{
  "norm_position": "pre",
  "head_dim": 32,
  "qk_norm": false,
  "widths": [48, 96, 192],
  "grad_clip": 0.5
}
Rows from block 3 of a small image classifier, named by matrix and row number. Rows with one number belong to one channel. Each number is 128 + 32 x the weight over its row's rms, rounded and kept within 0 to 255. All counts start at 0. After the name is the row's rms in percent of the matrix's.
After each channel's rows are labels from the 100 images, of 14848, where the channel reaches its highest value: "strongest on" is what is common among them. Only what is clearly more common there than usual is listed. The data: fractals drawn by 1,000 iterated function systems, in grey.
# convs0: expand pointwise conv (model.blocks.3.convs.0.weight, 384x96x1x1), inputs 0-95
# convs1: depthwise 3x3 conv (model.blocks.3.convs.1.weight, 384x1x3x3, trained with AdamW), a 3x3 kernel
# convs2: project pointwise conv (model.blocks.3.convs.2.weight, 96x384x1x1, transposed), outputs 0-95

convs0.121 074 [125 167 147 143 127 140 114 115 134 165 100 100 190 126 150 135 127 182 110 150 150 178 119 188 166 105 119 182 143  68 137 146 140 124 184 148 152 100 152 111 181 180 110 172 113 110 156 173 148 153 134  77 161 133 162 113 190 181 208 160 120 132 136 108 126 121 128 131 109 171  54  98 128 103 136  99  76  64 162 116 147 133  89 113  93 174  76  97 157  93 102 147 131 113 125 123]
convs1.121 096 [184 113 108 150 178 142  99 154 154]
convs2.121 087 [ 95 180 102 101 111  83 140 123 168 122 188 117 147 208 131 157 118  93 146 139 141  94 189 112 150 121 134  85 116 172 112 114 190  94  98 101  66 115 113 184 140 111 136 102 119  51 128 137 131 147 150  78 116 154 151 100  97 136 143  92 125 197 146 157 122 133 182 175 132 149 115 160 172  94  94 155  81 109 116  92 158 148 127 184 162 121 130 121 165 124 155 123 122 141 207 136]
strongest on: dense

convs0.26 134 [172 109 103  82 138 100 112 101 175 117  89 101 103 127 104 103 163 127 138 116 144 105 139  93 104 109 148 127 166 143 184 146 100 158  63 195 137 148 151 126  73 158 128 148 103 108 124 145 104 175 129  96 110  97 158 118 136 115 128 137 169  50 125 122 143 133 182 192  95 174  69  68  95 119 146 115 167 157 121  93 113 156  73 130 141  97  94 133  54 165 103  94 145 115 167  67]
convs1.26 110 [152 168 130 163 199 152 122 141 131]
convs2.26 014 [117 150  76 150 109 198 164 190 140 107 152 152 162 149 129 148 165 107 112  99 134 161 142 121  80 162 138 153 172 159 125 135 135 123  74 102 168 134  91 136 141 177 141  94 186 129 126 175 155 168 187 100 106 212 104 104 116  96  91 156 113 162 135 147  64 140 170 153 179  65 156 119  77 174 139  87 161 114 155  90  96  84 168 118  99 151 151 150 113 104 132 113 140 131 124 138]
strongest on: two maps; sparse

convs0.317 110 [ 36 107 117 120 130 130 125 152 125 175 103 151 171 143 118 206 136 160 135 119 122  94  87 163 162 101 137 182  93 121 146 158 147 133 198 171  83 133  98 130 150 145  71  96 131 134 101 127 155  99 114 119 136  49 106 168 126 125 108 114  62 137 148 109 169 170 171 110  92 159 181 151 170  88  97 124 107 115 162  97 135 114 123 175 122 167  93 130  50 143 150 128  96 135 158 143]
convs1.317 095 [162 150 183 159 135 142 172 140 163]
convs2.317 160 [128 231 135 113 103 161 194 122 114 102 154  69 152 127  77 110 105 166 104 125 130 137 108  93 136 119  46 140 124 119 127 130 164 101  57 100  93 142 128 150  81 151 140 135  77 141 138  97  89 106 140 114 102 161 131 149 131 116 151 117 113  64 105 131 112 134 149 112 170  34 151 112 127 153 140 105 176  98 132 152 112 139 207 164 150  85  90  63 123 121 108 114 134 147 112 116]
strongest on: dense

convs0.75 087 [101 175 162 164 105  90 133  84 100 101  77 139  54  90 139 150 122 181  79 163 113 136 140 149 127  95 156 128 201 143 128 139 160 148 109 119 120  76 166 160 113 132 121 127 129 198 110 128 142 119 116  66 182 146 142 120 162 168 125 138 125 118 141 143 115 136  84  82  92  78 168 155 144 185 124 113 143 175 158 172 143 105  80  96 104 218 128 123  84  92  80 137 113 135 155 116]
convs1.75 086 [ 98 153 138 166  64 149 138 146 162]
convs2.75 075 [105 123 151 141 108 127 129 106 122 147 122 131 127 130  92 106 148 117 114 159 131 166 171  90 115 156 168 143 152 139 128 143 128  96 113 115  81 148  70  56  65 161  95  85 124 139 117 138 113  95 229 145 125  97 178 132 166 151 164  82 161 163  80 111 109 143 124 126 127 108 144  83 202  84  48 160 157  98 106 114 136  51 123 124 115 154  90 121 120 156 107 119 206 140 120 104]
strongest on: two maps; sparse

convs0.169 102 [129 121 125 150 107 145 118  93 162 132 193 150 101 110 104  91 115  95 126 103 128 122 159 120  96 178  98  56 110 136 129 131 131 187 102 152  85 163 143  77 136 138 125 128  54 112 109 116 112  80 114 112  98 101 113 138  89 122  47 118 136  65 160 166 203 100 121 123  93 140 142 122 134 240 141 159 143 116 129 147  79 114  87  88 118 169 149 174 132 136 126 134 176 123 172 121]
convs1.169 080 [126 146 152 155 206 153 154 144 132]
convs2.169 103 [174 168 121 169 121 176 168 186 112 154  96 155 138  93 162 160 118 129 157 165 127  98 124 169 126  91 148 149 102 125 106 156 144 125 134 101 191  97  90 137 121 143 102 100 149 125 115 135 155 163 129  98  80 119 147  81  95 145 172 155 158 152  94  80  63 128 156 109 171 138  73 125 102  77 145 172 133 145 112 100 201 117 172 213 141 104 106 122 139 111 149  93  92 147  46 125]
strongest on: dense

convs0.107 053 [ 80 123 116 113 134 133 120 119  76  92  53 170 131 136 125 183 117  94  87 169 119 101  72 129  91  76 133  88 180 115 124 161 126 136 135 180 115 144 132 122 171 138 165 167  98 119 130 169 167 134 178  99 155 139 178 102 125  58 195 118 119 137 181  89 108 139 122 127 127  98 114  69 109 105 144 145  99 172 116 127  97 182 132 161 146  87 106 160  47 103 132 140  96 157  99  94]
convs1.107 122 [ 55  93 169 126 130 126 106 136 150]
convs2.107 058 [110 114 155 112 128 188 129 125 155 109  54 140 140 116 116 182 113 117 137 150 113 162 162 157 116 112 154 165 124 201 144 153 171 144 147 123 166 181 140  87 154 122 178 102 137 194 142 113 107  72 180 187 116 168 159 140  62 127 145 102 187  90 137 136 163 181  65  94 135 115  96 101 182  97 149 102  98 130  94  91  88 139 122  97 135 137 101 177 123 160 131  86 157 109 131 147]
strongest on: sparse

convs0.110 127 [140 113 174 119 136 155 144 182 174 149 141  69 164 182 117  94 148 141 110 116 127 121  91 118 196 124 110  84 131 118 152 119 122 175 111 109 120 138  96 198 148  93 120  83  65 149 160 161 189 146 143 143 102 132 109 129 136  94 100  50 141 142 105 127 162 101 201 151 120  97 136 159 161 163  78 153 113 133  85 119 118 163  51 127 144 184 143 121 101 155 123  86 166  76 120 127]
convs1.110 093 [140  92  83 132 108 128 199 129 111]
convs2.110 110 [118 129 163 138 133 131 131 114 124 203 102  60 105 173 154  75 126 137  89 115 115 202 156 151 111 171 151 113 114 162 150 136  84 124 115 111 130 123  64 102 154 116  34 101 127 176  92 160 172 153 133  83 120 134 112 119 115 139 147  70  97  87  87 121 134 165 105 133  78 118 166  96 156 110 103 132 127 137 122 152 175  75 113  95 156 153 111  95 142 114 105 150 110  97 222 151]
strongest on: two maps; sparse

convs0.50 099 [178 202 122 138 126 103 118 153 147 121 115 125 175 112 139 123 171 115 127 139  93 121 144 166 193 155 104 171 119 141 110 172 120 111 173 173 100 141 135 109 119  86 130 113 110  96 129 122 124 112 113 162 204 111  96 196  93 110 114 165  29  97 114 138  92 185 128 164 156 160  84 111 112 193 125 123 103 194 164 105  75 143 165 140 100 153 192 143 130 161 129 140 129 135 109  99]
convs1.50 085 [ 95  87 109  96 146  84 104  83 114]
convs2.50 121 [186 150 113 148 164 184 167 135 143 111 106  94 107 117  92 102 198 117 113  76 162 160 114 158 142 104 113 107 153 135 174  82 151 114 122 153 128 144  89 175 108 156 156 150  76 106 142 179  68  82 124 119 147 179  72 178 149 126 145 128 112 168  80 111 125 128 149  90 118 107 163 163 102 125 136 149 143  95  87 159 119 124 103  99 136 129  54 210 107  79 130 106 144 140 195 123]
strongest on: two maps; sparse

convs0.70 042 [116 166  91 114 123  97 144  53 128 178 115 113 142 177 107 119 107 121  83 117 199 117 167  96 127  44  77 107 101  90 165  69 136 137 112  78 120 149 109 137 124 168 168 106 141 103 147 123 153 139  99 132 152  75 195 157  98 129 110 136 101 118 147 140 152 144 126  91 204  65 108 128 116  77 168 159  64 153 124 107 102 145 124 103 124 182 126 116 124 149 164 168 136 160 104 104]
convs1.70 119 [153  70  97 173 168 118 139 114 140]
convs2.70 033 [114 148  87 128 102 115 116 107 157 113 142 162 176 196 130 136 128 142 151  94 107 149  55 119  80 114 177 141  71 132 182 123  63 104  87 136 163 127 163 139 157  80  95 153 124 127 170 147 132  80 145 114  97 191 192 141 119 101 178 130 108  84 134 151 121 132 120  95 124 156 135 158 170 182  74  83 156 111 120 119 139 114 142 115 130 220 131  81  80  97 167 151 127 128 138  96]
strongest on: dense

convs0.46 085 [148 197  91 123 125 150 127 107  70 136 140  81 163 158 154 118  82 172  75 149 122 115 142 104  90 108 131 127  86 111 124 109  90 149 118 131 122 150 107  88 167 191 128 160  96 117 180  81 140  92  78 143 156  86  99 125  81 149  82  95 133 184 135 128 127 184 162 166 101  88 142 165  52  64 113 165 113  83 163 112 120 115 118  90 146 125  99 186 137 166 159 157 103 148 121 133]
convs1.46 115 [127 129  66 159 148 137  89 177 129]
convs2.46 077 [ 88 108 149 120 146 132 164  75 187 133 161 157 138 104 106 117 194 111 193 129 146 159 144  96 130 165 154 142 158 174 136  18 136 116 136  80 139 139 153 148 140 130 176 135 130 132  85 186 127 133 114 108 133 165 109 156 120 109 142 183  86 126  74 111 186 101 121 109  82  97 156 163 148 159 179 143 106  92 121 176 116 149 119 128 128 133 167 160 152  61  87  99 107 161 173 121]
strongest on: dense

convs0.195 106 [153 127 126 109 110 107 143  96 148 112 112  20  75 126 113 113 106  66 172  79 174 149 125 136 129 155 129 139 100  98 161  64 102 159  99 133 135 120 111 175 145  96 139  98 134 157  58 125 115 110 159 163 180 101 146 189 129 160 150  87 161 109  81  89 137 101 137 127  99 102 186 154 119 112  96 133 111 170  84 124 164 113 127  94 110  95 149  67 145 143 179 156 109 162  73 139]
convs1.195 103 [141 160 140  95  90 120  96  79 171]
convs2.195 102 [135 157 151 127 115  79 209 172 145  98  98  74 120  80 139 125 128 132  90 139  98 126 160 114 124 114 135 131 114 114 129 136 155 110 102 112 120 131  62 174  61  78 134 179  74 105 123 122 132 137 120 208 133  91 169 146 105 193  77 101 125 169  99 144 104 111 137 125 112 175 137 114 104 129  36 114  72 134 114  46 107 106 147  90 147 128 178 116 121 163 113 105 146 129 136 132]
strongest on: sparse; two maps

convs0.270 081 [150 187 175  94 120 123 111 157 111 157 171 102 125 132 145  97 124 114 123  81 173 117  86 166  93 165 205 155 101 123 110 152 117 142 162 107 159 144  64 135 107 147 169 105 170 187 139 132 138 161 128  84 152 170 121  73 142 124 112 113 125 129  82 104 108 145 170 138  83 134 163 175 134 131 182 131  97 112 164 143 117 148 163 163 144  12 101 155 132 117 166 170  80 113 130  95]
convs1.270 142 [159 119 122  79 149 142  57 132 125]
convs2.270 079 [ 96 107 147 150 117 161 169 185 120  98 144  62 150 104 117 106 155 153 140 167 129 104 111  55  94  95 104  50 139 160  65  33 122  81 146 120 116 175 153  98 149 125 138 162 108 108 111 123 115 124 156 167 113  85 153 174 138 150 141  95 106 206 168 157 100 120 117 152 120 172 130 101 127 154 109 131 107 136  75 163 110 138 119  85 136 202 150 120 114 133 107 101 168 164 130 145]
strongest on: two maps; sparse

convs0.357 097 [130 153 147 142 110 174  96 107  99 134 126 111 161 127 176 186 176 134 116 176  71 166 154 125 116 100 103 121 114 136 100 131 147 119 195  93 147 106  42 153 121 135 143 104 201 163 124 184 127 114 114  98 159 143  86 198  93 129  99 135 141 194 110 119 139 114 101  80  84  96 146 119 107  75 119 100 113  36 103  86 146  64 110 143 115 107 139 116 142 113 145 148 144 103  99 111]
convs1.357 106 [137  89 151 100  70  97 145  88 126]
convs2.357 099 [141 129 158 114 140 116 136 128 119 158 117 116 185 164 180 139  85 104 138 187 121 137  80  81 110  85 134 129  96 125 128 110 137 106 153  80 122 111 134 164 127  96  83 195  92 140 133 100 127  81  98 133 102 122 130  97 127 148 101 161 109 145 112 124 124 113 107  81 179 117  68 134 161  70 105 164 101  67 168 131 106 131 177  59  83 179 139  67 177  79 120  71  87 174 103 158]
strongest on: sparse; two maps

convs0.138 088 [160 151 128 194 111 113 165 176 127 141 156 106  92 116  97 136 178 119 105 130 124 153 101 204 186 139 122 154 156 113 106 117  60 162  94 110 152 155 161 133  78 109  99 156 148 149  87 136  92  65 126 152 118 147 144 110 185 126 122 119 148 196 129 150 107 111 144  90 189 143 152 106 154  93 114 132 188 119  68 104 118 166 121 110 102 115 176  84 131 131 149  61 187  83 112 143]
convs1.138 058 [143 147 165  99  59 148 125 116 161]
convs2.138 086 [139  99 155 132 164 177 154 115 155 126 108 149 157  84 113 170 144 134 177 116 136 162 111 128 146 174 158 173 105 134 126 109 119 215 139  59 158 115 114 176  16  92  73 132 129 172  99 157 113  91  96 149 102 125 103 105 127 141 109 161 116 152  90 114 163 107  63 151 155 150 138 132 152  45 131 140  92 111 114 114 111 162 133 106  81  97  90 172 136 107 165 108 151 121 102 146]
strongest on: sparse; two maps